python train.py --tokenizer="char" --encoder_depths=[9] --label_smoothing=0.05 --decoder_activation="gelu" --decoder_bias="none" --decoder_positions="rope"
Rows from block 4 of the text decoder, named by matrix and row number. Rows with one number belong to one attention dimension. Each number is 128 + 32 x the weight over its row's rms, rounded and kept within 0 to 255. All counts start at 0. After the name is the row's rms in percent of the matrix's.
# q: cross-attention query (decoder.blocks.4.cross_attn.q.weight, 192x192), inputs 0-191
# k: cross-attention key (decoder.blocks.4.cross_attn.k.weight, 192x320), inputs 0-159
q.115 096 [ 64 125  98  88 139 119  93 113 127 111 165  93 162 151 134  86 156 145 118  99  98 111 114  71  80 112 115 178 156 126 128  94 103 128 175  32  84 149 116 130 129  84 108 210 120  91 131 141 109 133 130 134 155 156  89 135  61  89  84 145 117 135 146 147 110 178 140 165 145 105 117 119  90 127  99 111 118 119 108 178  95 150 153 114  54 114 131 174  84  80  79 199 138 140 129  66 149  84  73 153 179 115 131 146 167 102 120 106  96  61 151 104 130 106 168  98 113  82 165 140 109 138  96 120 144 164 119  53 116 113 141 130 153 110 129 146 126 129  85 116  82 163 121 177 161  73 156  97 136  99 121 177 138  83  89  61 154 117  62 119 138  58 118 148 120 144  93 106 151  74 128 145 136 128 108  96  80 123 148  62 107 115  90  94 130 162 144 138 159 105 104 157]
k.115 099 [211 124 110 153 109 182 149 123 139 155  93 153  87 196  87 166 134 133 148  74 153 144 159 114 128 151  97 117  88 113 147 106 158 123  74  70 190 104  93 124 127  80  84 146 118 140 121 127 128  93  64 133 118 122  97 143  92 148 135 118 113 147 170 133 227 145  79  88 158 128 153 161 105 139 156 116 121 110  64 148 165 149 128 111  89 146 125 172 126 168  89 146 110 125 165 102 106 130 132 157 207 139 110 140 107 106 107 205 151 119 117 119 157 146 186  99  92 113 163 109 109  74 112 100 138 180 158 138  45 172  83  87 141 146 178 143 128 100 145  99  62 137 136 101  71 104 183 101 131 160 117 115 168 115 123 148 174  75  76 132]
q.116 096 [100 117  99 107 120  92  55 137  78 105 154 144  95 130  85  64 148 128 165 153 163 144 148 155 154 114 156 134 177 133 180 109  89 116 135 130 133 130  80 139  75 133 139 207 118  67 130 105  83 133  90 139 114 109  96 115 128 156 107 140 119  87  91 168 175 161  92  93 119  91 127 149 120  80 140 105 136 121 124 153 111  92 132 135 127 115 214 125 130 112 144 173 161 109 120 129 135 135 140  82 189 152 101  61 126 144  99 120 198 157  99 156 206 157 116 150  96  82 125 158 174 115 144 116 104 130 188 174 139 110 146  94 168 153  89  71 116 103  99 108 184 109  95 113 176  94 118 157 113  70 152 130 135  83 129 135 120  85  86  71 157 107 225 119 143 137 105 131 127 122 150  86 161 135  95 154  95 153  96 122  98 109  94 198  71 142 140 147  98 149 113  66]
k.116 100 [201 153 130 132 156 114 190 116 104 143  71 156 106 135  76 122 133 131 102 143 186  97 137 176  89  88 149  80  99  96 149 102 159 104 178 142 106 149 147 162 116 130 148 167 242 130  98  90 139 159  97 184  76 114 113 107 135  99 147 129 121  97  99 162 136 151 127 122  84 156 128  92  93  93  94 171 129 101 114 118 133 120 133 105 145  88 138 100 159  94  85 122 123 197 130 129  74  81 174 144 102 148  91 177 130 173 108 112 144 114 105  93 102  85 141 145 135 158 170 115 161 146 170 131 107 150  83  85  85 133 102 185 109 110 127 125 146 115 109 149 100 104  79  92 189  93 180 100 114 117 152 183 103 117 130 129 165 150 107  28]
q.117 110 [ 73 109  77 169 120 117 183 110  85 154 145 109 130 106 170 111  32 142 155 127 119 114 118 144 131 123 167 115 119 128 166 183  65  77 113 132 120 108 128 161 198 118 155 190 166 127 170 138  93 158 121 120 122 174 126 128  95 140 111 140 164 115 200 107 191 131 123 131  90 146 129 112  84 139 141 135 128 202  71 138  98 109 132  69 158 168 145  66  98 114  92 155 150 152  83  97 147 120 115 126 118 132 132 151 100 178 160 149 104 144 137  97 107 127 129 139 116 149 139  72  97 106  80 141 109 142 142 125 133 227 153  62 123 142 125 112 196 146  94  93 135 130 165 100 134 175 157 159 104 108  95  69 107 131 169  95  95 131  74 189 127 146 177  88 113  91 133 156 109 112  83 104 114 124 127 112  96 146 155 128 103 146 138  57 165  97 111  89 132 135  63  72]
k.117 104 [136 138 137  59 143 154 133 135 173 108 108 168  56  86 147 100 149 111 155 136 103 117 173  81 149 164  77 142 139 140 169 119 112 130 126 113 143 104 178  82 119 113 146 124 122 146 127  64 105  87 181 116 114 121 115 123  81  89 146  58  79 185  60 118 102 135 140 134  92  29  91 144 151 123 124  75 132 104 153 164  97 178 145 208 153 126  85  76  40 170 152  86 146 105 146 119 148  83 111 121 136 142 195 134 149 152  75 123 162 155 157  92 164 141 126 154 151  47 112 145 120 127 104 160 125  61 159 157 141 148  87 115 114 199 101 111 111 140 113 163  81 113 126   8 130 111 156 111 129  88 176 143 127 178 147  68 109 196 109 124]
q.118 097 [ 68 135 130 119 178 113 142  85 149  90 157 174 166  65  79 126  92 106 161  55 106 125 102 155 147  73 154 130 128 127 107 130  92 134 148 136  97 124 145  99 120  89 109 148 126  62 144  88  84 148 151 197 163 113 128 129 130 163 230  77 147 124  73 158  95 151  97 165 135  98  57 135 135 150 130 113 180 135 128 145 158  85  48  99 196  97 121 163 131 130 117  96 139 134 114 107 164 148 151 161 131 134 102 151 129 144 137 138 169 111 149 152 158  78 153 100 131  52  91 112 175 146 149 139 115 116 125 106 172 120 153 144 152 141 116 121 156  87 134 149 150 114 156 168 105 156 105 138 171 161 165  87  79 116 112 159 158 142  90 176  63 100 117 124 126 119 131 209  79 162 152  95 121  85 122 139  65 126 118 122 154 129 170 154 167 126 141 105  88 208 165 111]
k.118 094 [ 96 125 133 180 142  77 158 157 132 138 133 172 183 102 151  96 213 108  59 153 167 114 163 132 157 112  85 157 123 130 162 118  91 168 132 122 109 141 152 106 117 112  95 156 141 101 113  77 102 150 143 128  91 100 205 147 136 161 147 118 149 118 119 117 157 169  77 110  85  85 130 152 193 107 113 112  84 107 117 161 128 124  91 153 138 131  54  94 148  85 165 133 116  91 168 108 115  93  71 107 140 148 180 142 131  87  69 192 131 133 179 174 157 166 151 203 131 133  98  83 113 152 136 100 168 129 123 180 122  94 135 140 129 208 169 123 142 168  97  88 107 163 113  74 126 115  73 149 147  99 117 112  65 154 165  89  88  75 143 110]
q.119 088 [130 145  93 143 154 103 115 162 202 129 138 141 120 129 129 165 193 109 193 136  94 131 161 146 109 110 175  79 178  83 100  77 115 142 198 126 129 120  96 179  78 104 106 160 185 137 108 162 125  93 135 102 150 110 150 130 217 107 117 169 130 127 146 125 125  96 137  45 163  99 179 104  98  95 117 126 104 178 112 133  79 141  71 147 153 149 177 128 109 114  96 203 111 167 160 147 170 140 105 166 124 165  92 126  52 118 161 114 129 121 112 138 109 106 130 165 161 123 110  61 139 105 112 156 115 103  94  89 166 166 137 155 160 120 127 105 124 100 166 156 152 139 134 130 161 187 122 149 160 165 172 168 138 139 137 104 132 156 115 161 101 143  95  89 181  84 120 168 145  96  48  84 177 125  73  83 107 156 133 118 116 117 166 109  68  85 139  95 138 157 112 150]
k.119 099 [167 136 129 116 122 159  64 191 183 131  92 149 116 185  92 174 110  94 154 192 142  97 120 162 172  60 103 142 117 150 169 105 202 157 105 171 126  97 178 110 107 100 123 159 106 141 157 115 104  79 176 113 117 117 141  99  88 133 190 104 121 143 153  91 200 123  72 115  66 176  71 100  65 166  62 145 173 139 150 136 103 143  86 105 119 122  84 117 131  80 105 136 125 110  89 106 140 150  93 125 111  99  88 131 152 108 116 154 115 109 174  93 109 130  89 118 136 106 157 121  77 116 153 154  85 124 136 128 181  76 101 104 154  75 138  67 184  91 131 162 120 164 146 127 125 184 198 155 144 104 163 127 166 149 109 124  94 131 153 122]
q.120 110 [156 115 214  68 149 133  89 196 118 156 134  76 190 152  67 122 104 129 113 125 207 202 109 130 118 120 191  65 129 135 162 135 114 140 106  85 131 143 147 128 108 136 154 172 138 107 172  93 160 102 145 136 118 140 131 121 133 114 139 166 141  91 102 177 174 177 161 114 128 147 194 148  73 112  95 110 152 152 130 111 133  80 140 144 165 139 131 106 143 118  93 123 150  66 141 162 126 120 149 170 118 143 116 112 180 102 107 153 140 137 198 108 174 126 122 139 210 188 155 131  94 143 106  83 142 135 177 195  70 118 119 149 160 120 141 103 169 100 108  99 163 138 129 151 138 139 123 122 173 134  92 130 168 137 125 102 151  87 116 141  83 166 126 123 178 138 149 174  31 127 104 137 122 103 126 129 153 109 193 132  96 127 117 156 117 167  88 183 176 151  76 150]
k.120 114 [124 149  92  88 107 141 150  67 178 100 129 175 121 124  70 139  94  77  98 103 115 170  92 117  90 121 105  95 128 152  95 132  93 127 145 166 196 188 114 158 129 109 115 141 122  56 200 144  96 156 124 159  99  99 106 111 219 146 109 194 101 148 117 137  91 169 127 104 143 122 126 140 115 160 105 125 107 111 136 125 137 104 136 172 174 103 100 137 185  97 145 146 148 119  71 131 114 135 149  89  63 168 144 125  90  90 147 128 111 155 136 103 102 135 136 103  77 152  59 150 151 104  99 128 158 137 105 122 114 107 142 146 200 125 141  95  75 140 117 164 169  73  56 150  94 106  72 128 110 119 149 137 149  82 168  70 104 163 135 101]
q.121 105 [108 108  89  76 123 155 129 130 148 122  99 155 129 123 197 173 160 148 119  87  95 138  78 172 124  83 159 165  81  61 146 167 125  83  90 130 121  94  87 107  73 100  71  80 123 123 117 149 139  79 111 136  90 131 102  93  84 132 145 145 142  85 138 149 156 164 191 195  92  96  93 172 122 116 151 134 130 121 134 183 156 144  92 118 145 122 124 145 119 101 115 134 117 128 185 115 125 122  88 185 123 104 111 129 112 119 130 127 133  83 105 169 140  60  95 155  68 136 111 115 144 103 100 155 141  88  66  33 115 138 121 134 130 134 126  84 162  75 114 103 182 148 112 221 114 100  97 132 158 175 131 119 126 135 162 114 105 127 128 111  99 151 132 142 182 129  94 168 100 111 127  48 175  85 124  93  95 135 130  37 102 139 103  90 153 108 125 146 165 170  72 138]
k.121 115 [ 94 123 121 100 134 102 166 158 151  70 150 166 132 108 126 172 157 179 113  65  88 101 182 153 168 130 130 159  79  91 154 130  77 209  95  87  89 105 161 107 140 107 124 170 131 103 147 178 177 119 135 105 105 142 184 157  94 108 121 114 121 134 203 143 120 139  67 127  92 129 141 143  73 129  99 113 141  99 144  73  95 169 125 160  97 147 105 175 162 135 189 140 121 144 195 155  80 108  66 108 184  74 184 115 153  80 162 171 165 184 133 141 124 129 152  81 121 163 159 139 150 155 133  82 165  94  60 157 201 125 148 185 111 144 139  96 153 185 128 121 150 143 178 133 146 174 175 108 139 140  95 136 139 135 110 198 126 124  97 105]
q.122 095 [134 168 133 125 121 158 146  58 141 145 168 103  95 116 107 135 133  73  69 138 168 120 113 113 127 124 106 131 182  78 101  63 164 113 105 138 152 180  91 104  82 132 142 115  98 139 104 154 146  63  94 149 157 139 158 114 145 117 163 143  83 156 116 152  47 114 104 109  83  84  96  97 150 113 154 105 100 153 188 124 107 160 122 211 151  83 101 121 119 112 157  90 149 136 129 126 156 148 120  68 138 142  95 101 135 147 129 156  99  99 112 168 194 143 177 118  77  65 130  98 156  51 151  40 142 129  83 197 135 130 112 135 149 104 129 124  56 104 112 104 138 138  68 121 148 182 118 128 131 128 144  96 100 201 140  60 151 165 153  94 145 169  96 121 130 157 179 153 123 156 111 139 129 127 111 129  89  95 171 114  97 132 147  99 152  62 141 116 170 129 165 120]
k.122 094 [125 154 148 131 132 132 119 114 114 187 106 171 115  81  92 134 136 133 147  97 166 111 124 154 183 153  88 116 174  91 170 134 142 118 130 171 153 125 169 116 161 156 102 156  89 157 129  94 103 130 104 156 140 195 128 113 129 152 112 164 152 160 197 114 168 130 106 139 127  90  85 106  93 129 112 158  86  26 143  86 115 168 164 109 177 116 132 160 159  83 130 186 118 114 162 146 133 137 140  90 109  97  98  96 109  69  78  69 101 122 135 105 138 174 121 109  96 109  94 122 131 133 144 173 147 142 100 124 110 111 166 123  84 128 110 157 163 100 107  75 151  86 142  99 175 156 169 139 187  88 116 180 113 200 137 173  70 157 113 129]
q.123 102 [140 123 133  90  93 105 115 133 102  77 178 129 150  91  88 118 169 133 175 129 192 115 138 113 133 137 162 150 155 108  81 196 149 107 167 152  93 118  21 116 113  83  70 134 246 145 131 141 168  79  96 203 177 131 166  92 195 102 157 152 127 145 108 163 148 145 121 159 174 147  86 117 131 162 129 193 172  87 118 141 144 116  91  93 102 113 104 191 154 107  90 152 115 167 159 126 146 121 130 152 124 168  85 103 137 100 142 185 172 126 143 134 143  72 123 135 162 106 135 109 136 136 142 163 119 155 130 133 119 142 107 143 122 130 160 150 157 139 136 190 167 140 148 119 147 148  72 169 121 175 134 147 125 110 156 117 186 108 104 116 136 137 162 157 118 185 126 126 153 170  94  69 154 161 108  87 129 142 141 150  78  49  61 105 137 129 144 130 164 108 137 129]
k.123 110 [114 135 154 111 132 154 147 118 191 157 106 121 188 197 186 139  98 124 118 155 110  90  73 139 149 104 194  92 133  87  90 162 109 117 106 123 129 191  41 154  96 139 112 113 150 149 106 149 128 144 127  82 103 187 160 116 146  97 113 135 102 162 141 185 125 107  94 199 179 142  90  93 130 154 118 185 142 107 119  98 162  43 118  96 144  89 160 137 159 174 181 118  91 138 164 168 137 137 113 179 120  81 156 153 173 112  86 129 193 118 173 104  85 120  48 101 127  95  89 139 163 168 133  88 141 145 155  71 169 151 154 185 112 131 101 168 137  59 116 128 155  83 129 108  98 101 197 137  87 122 140 104  93 173 112 153 112 142 120 151]
q.124 100 [ 61  77  98 113 166 155 117 130 127 103 140 110 148 166 133 121 167 121  79 100  76  99 128  85 166  86  83 190 141  64 149 158 159 150 136 163 152 100  88 112 109 125 150 133 133  51 138 110 115  98 103 115 109 115 112 155 128 174  85 109 113 137 150  79 131 161 163 179 128 114 113 191  98 106 173 132 132 132 150 133  99 107 114 168 152 112  88 134 131 170 113 129 154 195 158 134 164 105 171  59 109 160 158 134 168 169 174  94 140 164 108 168  81 174 121 106 112 133 142 111 103 148 120  90 136 146 109 138 162 194 165  85 103 192 161 127 140 123 121 181 174 181 150  92 160 107 146 158 109 136 112 137 161  59 100 162 127  90 143 162  93 108 169  90 110 163  78 182 130 124 131 111 211 109 113 135 159 159 106  92 161 145  99  92 111 195 128 155  82 151 173  81]
k.124 103 [155  92 124 150 129 158 155 142 174 138 126 110  98  84 138 135 129 106 133 158 123  79 168 120 126 132 127  84 100 137  81  99 155 104  90  65  93  64  95 122 154 128 113 131 107 123 111 152 104 139 113 213  93 120 129 139 103  82 155 107 131 156  99 114  94 163 157  65 137 176 172 121 108 108 135 124  90  97 113 109 124 188  68 154 116 107 146  81  54 135 125 151 101 159 184  94  96 136 120 161 147 122  85 106  93 132 190 101 154 123 130 173  58 134 142 172 131 118 133 123 135 118 153 131  56 131  81 162 109 144 150 122 150 130 111 142 111 182 149  54 145 178  77 113 142 133 137  14 154 136 146 177 172 171 187 152 151 125 135 128]
q.125 094 [162 156 132 148 116 204  93 118 145 134 133 175 181 125  94 124 112 134 181 109  71 136 138  96 147 127 147   0 130  80 151 113 158 123  99  83 181 152 149 151 147 135 142 129 150 134 193 198 105 143 186 141 119 195 135 105  92 184 129  84 108 119 110 131 118 143  87 121 149  96 136 143 113 156 119 131 107 114 148 129  76  93 201  86 127 105 162  81 140 170 130 146 113  83 103 124 197 137 114 173 107 133 185 123 110 160 144 155 135 107 175 127 126  68 122  98 109  66 195 138 117 103 101  89 110 163 127 112 121  96  89 172 163 174 104 121 142 172 139 148 156 115 121 113 141 118 140 154 132  73 110 114 149 186 171 177 138 116  91 160  99  77 147 155 129 100 154 139  86  90  88  97 137 107 102 121 119  89  89 120 154 139 106 141 147 132  75 111 144 133 180 177]
k.125 095 [125  91 123 175  82  67 120  86 128 149 147 128 111 159  73 111  85  82 126  71  75 154 133 155 156  70 157 124 117 144 139  93 127 124 106 113 118 151 152 121 177 149 123 138 110 115 156 162 156  96 176 196 155 103  93 115 101 129 106  50  81 114 123  73 136 148 184 130 157 157 150 132 131  84  94 168 107 135  52 178 158  82 154 115 132 136 120 161 167 108 107  86 146 117  83 155 162 133 100 151 113 145 119 106 101 127 146 226 120  72 125 108  87  96 144 154  98 135 158 126 106  98 115 118 166 114 164 143 114 104 145 119 147 132 121 187 108 168 164 107 126 114 138 118 142 122 114 124 171 109  97 131 161 119  94 164  83  78 110 138]
q.126 096 [109 177 157 146  93 194  86 128 127 133 104 115 129 110  79 123 143 151 191 160 157  86  78 106 103 143  59 165 142 150 138 156 109  89 128 121 148 133 190 119 108  77 170 150  76 127  61 140 120 135 145 170 147  98 104  72 110  87 148  81 139  72 144 170 152  95 215 107 150  95  80 142 121 113 130 117  81 144 146  85 112 146 139 108 114 106 152 154 124 174 130 125 169 143 169  83 145  96  99 177 144 145 170 161 151 108  58 141  89  86 123 115 105  91 125 127 107  79 140 128  70 126 119  61 147 140 137 133 110 113 126 160 132 153  88 168  62 112 104 161 138 117 110 134 158 117  81  75 138  85 109 175 167 155 131 146 141 173 130 137 219 127  61 110 134 173 113 171  97 119 171 132 150 113 147 195  88 126 157 154 120 122  87 153  95  73 143 133 148 124 119 167]
k.126 096 [114 111 169 108 149 119 136  80 177 162 116 144 138 138  72 141 101 123  95 100 181  80 176 168 114 123 122 152 103 121  32 116  95  90 198 127 205 183  93 152 116 127 118 158 135  90 105 125  97 158  57  70  76 176 134  98 102 120 120 177 125  93  61 108 110 136  92 165 106 160 146 129 109 147 141  26 202 132 154 126  92  43  91 109 147 102 133 158 146 133 100 157 169 166  49 113 139 123 115  76 124 141 132 151 130 210  72 114 141 193 102 108 118 132 152 128 125 103  87  78 108  96  75 124 132 156 139 115 104 188 130 160  88 109 135 184 164 113 104 123 149 108 121 159 205  73 151 121  83 149 117 131 148  90 118 127 176 102 104 126]
q.127 110 [117  95 172 114 162 130 124  55 144 151 131 128 100 168 152  99 150 203 178 133  85 127 130 125 112 179 130 211 131 128 122 173 172 125 106 139 141 172 144 165 159 114 139 114 171 152 127 113 160 131  95 140 114 100 169 120 185 110 174 162 139 103 145 148 163 127 139 117 149 116 127 115 110 149  69 161  91 131 111 122 182 135 131 174  63 117 123  86 113 102 104 112 120 122 101 115  76 152 115 166 170 136 139 240 112 136 136 169  77 122 138 149  83 138 113 130 143 117 136 130  48 154 112 125 155  90 149  75 111  76 125 179 151 101  93 151  61 114 135 159  87 169  81 179 130  83  98  79 175 156 105 169  82  78  85  26 134 124 127 139 156 155 125 150 137 171 115 113 155  64 137 146  56 128 119 108 129 124 143 163 117 154 143 168 119 151 138 138 156 111 133  88]
k.127 103 [ 99 143 135  67 117  99 143  74 165  97 166  98 144 158  98 103 162 187 130 192 129 131 182  83 122 171 204  85 130  96  75 134  45 159 113 130 114 125 141 167 136 149 176 167 143 110  54 145 118 159 107  70 143 194 108 124 112 175 104 168 161  49 177 143  73 106 146 166 115 138 156 125 144 111 153 163 142 149 167  70 147 161 137 103 105  91 131 190 173 101 178 133 149 152  87 165 161 154 119 118 133 163  88 120 130 126 100 140 107 106 152 184 122 166 172  71 122  89 120 130 126 109 167 130 163 169 113 140 166 140 122  88  74 108 130 119 141  88 134 125 137  97 117 161 125  93 103 159 117  90 159 138 110 108 117 112 140  96 191 162]
q.128 098 [141 157 104 162 173 106 115 113 109 113 150 165 166 132 103 150 105 159 126 103 134  45 111 160 115 112 185 105 136 162 146  91 168 124 151 124  79  84 186 119 143 147 139 129 111 143 137 131 123 116 148 154 129 150 145 133 129  94 129 116 108 136  80 168 125 145 118 133 103 157 144 142 148 166 133 162 157  77 144 139 165 154 172 179 102  70 190 103 115 139  52 151 149 118  88 163 135  99 131  85 154 135  98  96  83 128 104 165 166  93 169 131 151 125  53 138 118  76 116 168 146  75 145  98 108 139 108  95  87 116 190  66 104 104 121 147  75 219 100 162 225 146  64 156 112 120 119 130  55 142 158 143 149 200 140  71 176 129 166 126 124  60 143 116 127  97 129 148 128 104 124  83 114 165 125 114  59 150  93 122 106 110 145 112 124 119 124  71 115 154 155  80]
k.128 109 [119 153 100 108 164 103 120 102 132 137 132 104 108 188 160 105 184 116 182 119 117 150 117 144 127 153 171  54 162  70 230 114  73 102 126  84 109 136 156 138 110 165 124 127 129 155 174 105 106 100 167 137 156 107 164 189 128 100 130  85 163  89 166 139 110 143 137 116 148 174 108 123 112 133 173 120 129 126 120 122 149 109 125 147 157  93 134 175 120 135 213 138 149 130 125 138 163 118 133 154 165 141 158  56  85 138 122 135 119 132 133  78 152 126 144 149 133 131 130 140 156 153  93 130 125 119 144 127 137 129 124 140 165 215 185 164 139 108  63 134 165 190 129  65 151 154 173 170 167 114 116  82 154 130 157 132 162  95 101 118]
q.129 102 [137 154  87 109 122  76 156 148 128 142  69 147 128 128 161 153  32 193 126 113  79 120 117 173 142 113 139 178 155 120 193 118 146 144 111 123 135 117 141 145 165 130 174 146  89 142 129  78 183 113 122 161  99 110 132 120 188 125 141 127 107  84 186 130 154 145 134 187 124 155 198  93 123 109 149 197  93 108  90  77 136 128 142 150 140  88 107 139 109 114  99 107 144 106 189  97 104 112  75 165 143 207 143 144 128 114  42 115 130  98 129 161  83 124  93  86 128  99  42  94 151 134 115 101 142 110 110 138 121 162 162 161 127  99  94 142 130 122 174  88 165 133 106 173 167 156  85 146  86  89  76 138 148 159  86  79 148 127 134  78  92 144 116 175 148 118 111 141 145  99  97 128 100 138 157 164 159 204 123 143  86  74  79  91 136 110  86 154 119 128 148 127]
k.129 104 [ 99 145 153 104 101 113 146 120 187 202  38  86 120 192 139 181 114 108 160 146 144 119 129 158 102 135 178 180 132 159 152 159  82 114 134 132 117 184 130 181 111 158 145 135 174 153 155 169 123 217 141 152 187 166 138 155 111 110 169 159 104 181 175 145 207 178 152 142 123 125 108 127 158 148 182 162 121 104 146 132  81 151 151 144 131 118 148  98 144 116 173 125 127 132 177 168 122 107 143 131  65 123 138 156 156 141 131 117  98 125 137 145 190 125 154 114 197 172 182 114  94 113 151 156 161 175 125 174 184  89 144 118  60 130 145 164 143 152 126 182 138 139 121 113  92 171 142 126 121 138  94 160 105  93 112 121  80 166 109 208]
q.130 091 [113 126  94 100 121 215 141 164 122 128 131 115 148 171 126 149 149 152  98 140 153 139 166 123 138 102 105 132  73 125  87 107 147 159 192 149  98 135  80 158 118 153 140 130 120 116 151 129 119  63  99 146 114 165 133 125 128  94 158 190 130 202 100 129 148 117 128 172 117 120  91 121  92 147 139 129  85 106  70  92 179 180 137 116 157  60 165 115 151 120 102 105 159 133  71 108  97 171 126 154  82  92 124 142  72 135 191 120 109 149  88 142 132 134  93 110 134 131 180  95 150  90 126 137  95 158  81 111 127 156 127 148 131 169 167 132 129 124 163 167  42  84 115 113 106  80 151  96  95 160 114  66 169 109 133 152 196 121  39 109 114 126 153 152 154 154 157  62 142 115 171 188 175 172 113 182 106 130 177 119 124 156 131  87  81 143 113 206 161 137 133 143]
k.130 101 [145 178  92 135 142 120 104 114  80 171  39 133  84 154  99 142 106 111  92 150  70 124 140 107 134 100 133  93  52 110 223 136 168 145 118 191 140 145  96 131 116 147 105 119 133  97 162 137 141  60 105 104 117 183 115  74 143  74 124 139 157 192 125 136 175 115 133  83 168 102 147 122  87 128 154 111  97  84  89 140 101 143 154 128 177 138  72  85 130 154 103 156 135 113 145 117 114 137 141  75 150 131 111 173 107 156 119 140 206 140 161 128 135 132 149 140 163 107  91 136 124 147  99  40 123 145 109 169 107 129  98  69 149 178 120  94 144  83  71  72  95  80 129  81 161 140 110  79 152 245 142 137 147 124 116 109 143  99  96 111]
q.131 095 [108 125 114 163 165 130 114 183 190  89 106 115 118 150 157 183 101 157 118 124 148 141  74  79 135 145 109 181  75 129  93 143 130 172 157 109 164 132  86 101  60 106 142 191 155 127 103  85 112 131 148 126 109 100 121 156 117 107 121  67  98 144 118 102 126 149  84 170 120 141 123 156  68 108 130 186 123 147 120 163 123 144 205 157 130 182 142 111 157 171  61 178 135 101 148  83 100  91 147 155 148 158 121 148 147 130 164 147 103 146  89 146 142  99 151 136  92 101 133 133 135 147 203 115 106 153 105  56 144 122 152 107 174 137 208 111 144 165 145  98 139 151 157 123 108 155 106 115  83 136  95 158 126 121  79 142 111 142 184 162 122 143  84  94 131  59  85 148 145 146 145 136 100 139 102 120 156 125 146  63  45  82 118 207  87 113 132 121 202 178 100 119]
k.131 106 [130 148 136 180 109 117 161 115 108 177 198  96 156  99 126 140  94 100 124 151 104 113 102 139 150 146 115 157 122 102 152 182 168 121 164 141 106 162 157 106 124 195 177  95 187 130 148 136 114  64 121 143 123 129 163 160 102 109 167 168  95 163 157 171 143 137 101 177  78 175 107 159 190 129 100 172 160 116  96 143 163 129 154 113 177 149 127 170 234  72 159 114 125 170 131 175 199 146 206 164 143 179 118 220  95 214  85 125 112 110 163 109 176 127 118 106  96 158 149 154 132 122 125 115 213 227 137 101 138 124 138 175 125 150 126 135 169 187 165 148 108 126 127  93 126 122 101 166  93 157 152 129  92  85 125 110 135 137 140 121]
q.132 110 [ 97 145 186 142  83 169  59 122  80 174 151 144 151 165 140 135  95  93 184 151 167 146 161 106 106 114 143 178  98 138 131 146 126 172 148 139 107 102  91 121  82 117 117 151 137  83 128 162  91 124 123  93 193 162  94 158 102 127 101 203 117 111 100 165 132 176 156 125 118 138  76 118 146 142  97 109 170 116 114 142 144  81 102  53  76 173 153 141  98 142  96  97  86 145 100 146 174 130 124 142 110 127 135 133 135  76 103 150 136 125 106 107 163 148 150 147  94 144 189 146 100  74 159 134 146 105 146 136 167  80 141  82 160 170  89  74 131  92  94 126  62 127 111 131 128  88 144 134 181 201 152 117 123 127  94 114 183 119 119 103 151 166 126 116  59 130  61 132 131  99 179 110 103 116 163 176 134 228  95 127 105 138 126 140  66 107 106 157  75 170 125 100]
k.132 116 [138  76  58 131 139  39  77 141 143  98 176 134  95 131  91  80  72 111 142 118 153 112  96  99  89 173 102 144 122 110 114  82 118 130 110 119  96 100 131  95 178  92 133 106 102  45 103 124  89 122 117  43  69 113 138 103  77 171 104  78 132 114  61 114 148 154 138  80 112 107 156 115  97  80 144  98 138 140  58 153 108 149  91  62  68 125  92 126 112 151  98  87 138 101 103 155 125 113  72  90 168  93 142 136 120  87  84 146 148 103 203 148  71 124 126 124 184  92 116 159 109 151 104 149 118 128 128 123  77  70 107  83 114 154 114 123 122  67 120 166 124  79 119 139  92 155 105  61 145 137 160 159 161 173 117 135 125  99  75  85]
q.133 097 [132 178 146  88 130 123 113 126 167 115 162 134 102  65 128 162 143 138 136 171 162 113 155  74  87 152  73 108 132 128 168 107 141 114 141 165 149 128  79 102  95 145  76  93  52 130 181 103 157 109 103 120 121 116 133 142 171  62 141  75 106 140 121  96 101  85  73 146 152 143 189 140 135 128 112 145 117 114 182  76  96 135 159 131 115 115 141 195 111 153 128 118 163 130 188  96 156 150 130 147 128 111  87 120 169  87 135 148 155 117  88 105 159  90  62 133 172 150  99 131 143 153 158 143 119 132 160 146 111  90 124 103  97 130 120 147 179  91  82 137 135  80 163  99 176 173 137 187 129  84 129 113 161 170 107 147 134  60 177 100 168 123 173  76 123 171  96 136 110 166 118 121 143 125 157 154 100 188 128 113 125  87  64  88  80 177 145 141  76 213 176 173]
k.133 094 [108 126  91 160 190 109 162 131 189 140 156 162  95  70 157 116 148 175 187 108 129 107 115 139 161  82 119 139 115 139 124 133 110 150  97 130 165 210 201 197 118 199 129 162  98 135 109 122 123 164 135 114 136 100 164 108 215  96 120 116 134 164 115  96 130  96  83 123  57 159 104 104 122 131 124 114 133 136 143 159  93 135  99 147 168  95 123 145 104  94 186 136 125 171 131 134 117 110 114 120 126 170 156 112 135 109 150  88 102 115 191 153 109  93 174 153  86  87 169 112 118 154 155 137 137 125 124 166 154 137 118 141  81  87 189 116 112 149  78 151 136 134 145 148 167 129 174  81  74 111 157 119 171  99 120 167 105 150 106  97]
q.134 102 [181 151 125 125 126 174 149 154  98 105 156 114  89 134  77 154 147 136 118  90  85  48 178  84 124  76 173 104  92  88 104 156 104 113  71 158 109  93 143  55 160 103 132 131 120  67 156 119 126 103 141 181 110 131 133 165 200 141 118 120 145 154  87 139 131 130 127 101 149  79 159 169  97 169  82 106 128 179 115 151  90 200  95 109 172 114 127 160 160 186  38 131 131 160 100 159 184 186 119 142 125  98 134 112 118 158 140 173 180 146 149 134  92 108 104 125 145 175  97 144 128  68 141 116 103  74 154 164 135  53 177 116  99 133  70  62 159 120 161 136 182 146  79 128 106 119 142 133 130 117 130 147 158 102 104 159 115 143 132 116 111  76 170 103 127 157 115 123 121 144 113 132  77 131 175 136  43 107 119 145 119  85 105 152 157 120 129 105 159 129 134 120]
k.134 097 [175 132 151  80 165 143 151 116 148 146 111 161 117 145 114 117 104  85 124 160 128 105 137 164 119 155 113 125 129 183 172 130 170  61  31 148 166 158  98 118 132 148 149 106  72 144 161 106 179 114 156 128 158 105 110 151 183 109  91 217  95 142 132 147 179 137 200 127 151 106 162  98 124 184 122 110  98 143 121 127 120 112 103 141 115 131 198  89  81 102 129 139 166 168  82 142 144  86 116 196 129 114 153 107 149 163 123 112 106 108 182 145 191  85  88 201 141 158 123 149 154 116 101 148 103 131  92 136 162 174 132 131  99 173 142 157 188 127  95 166 141 145 120 140 132 166 149 170 118 135 153 127 182 116 154 115 148 155  97 189]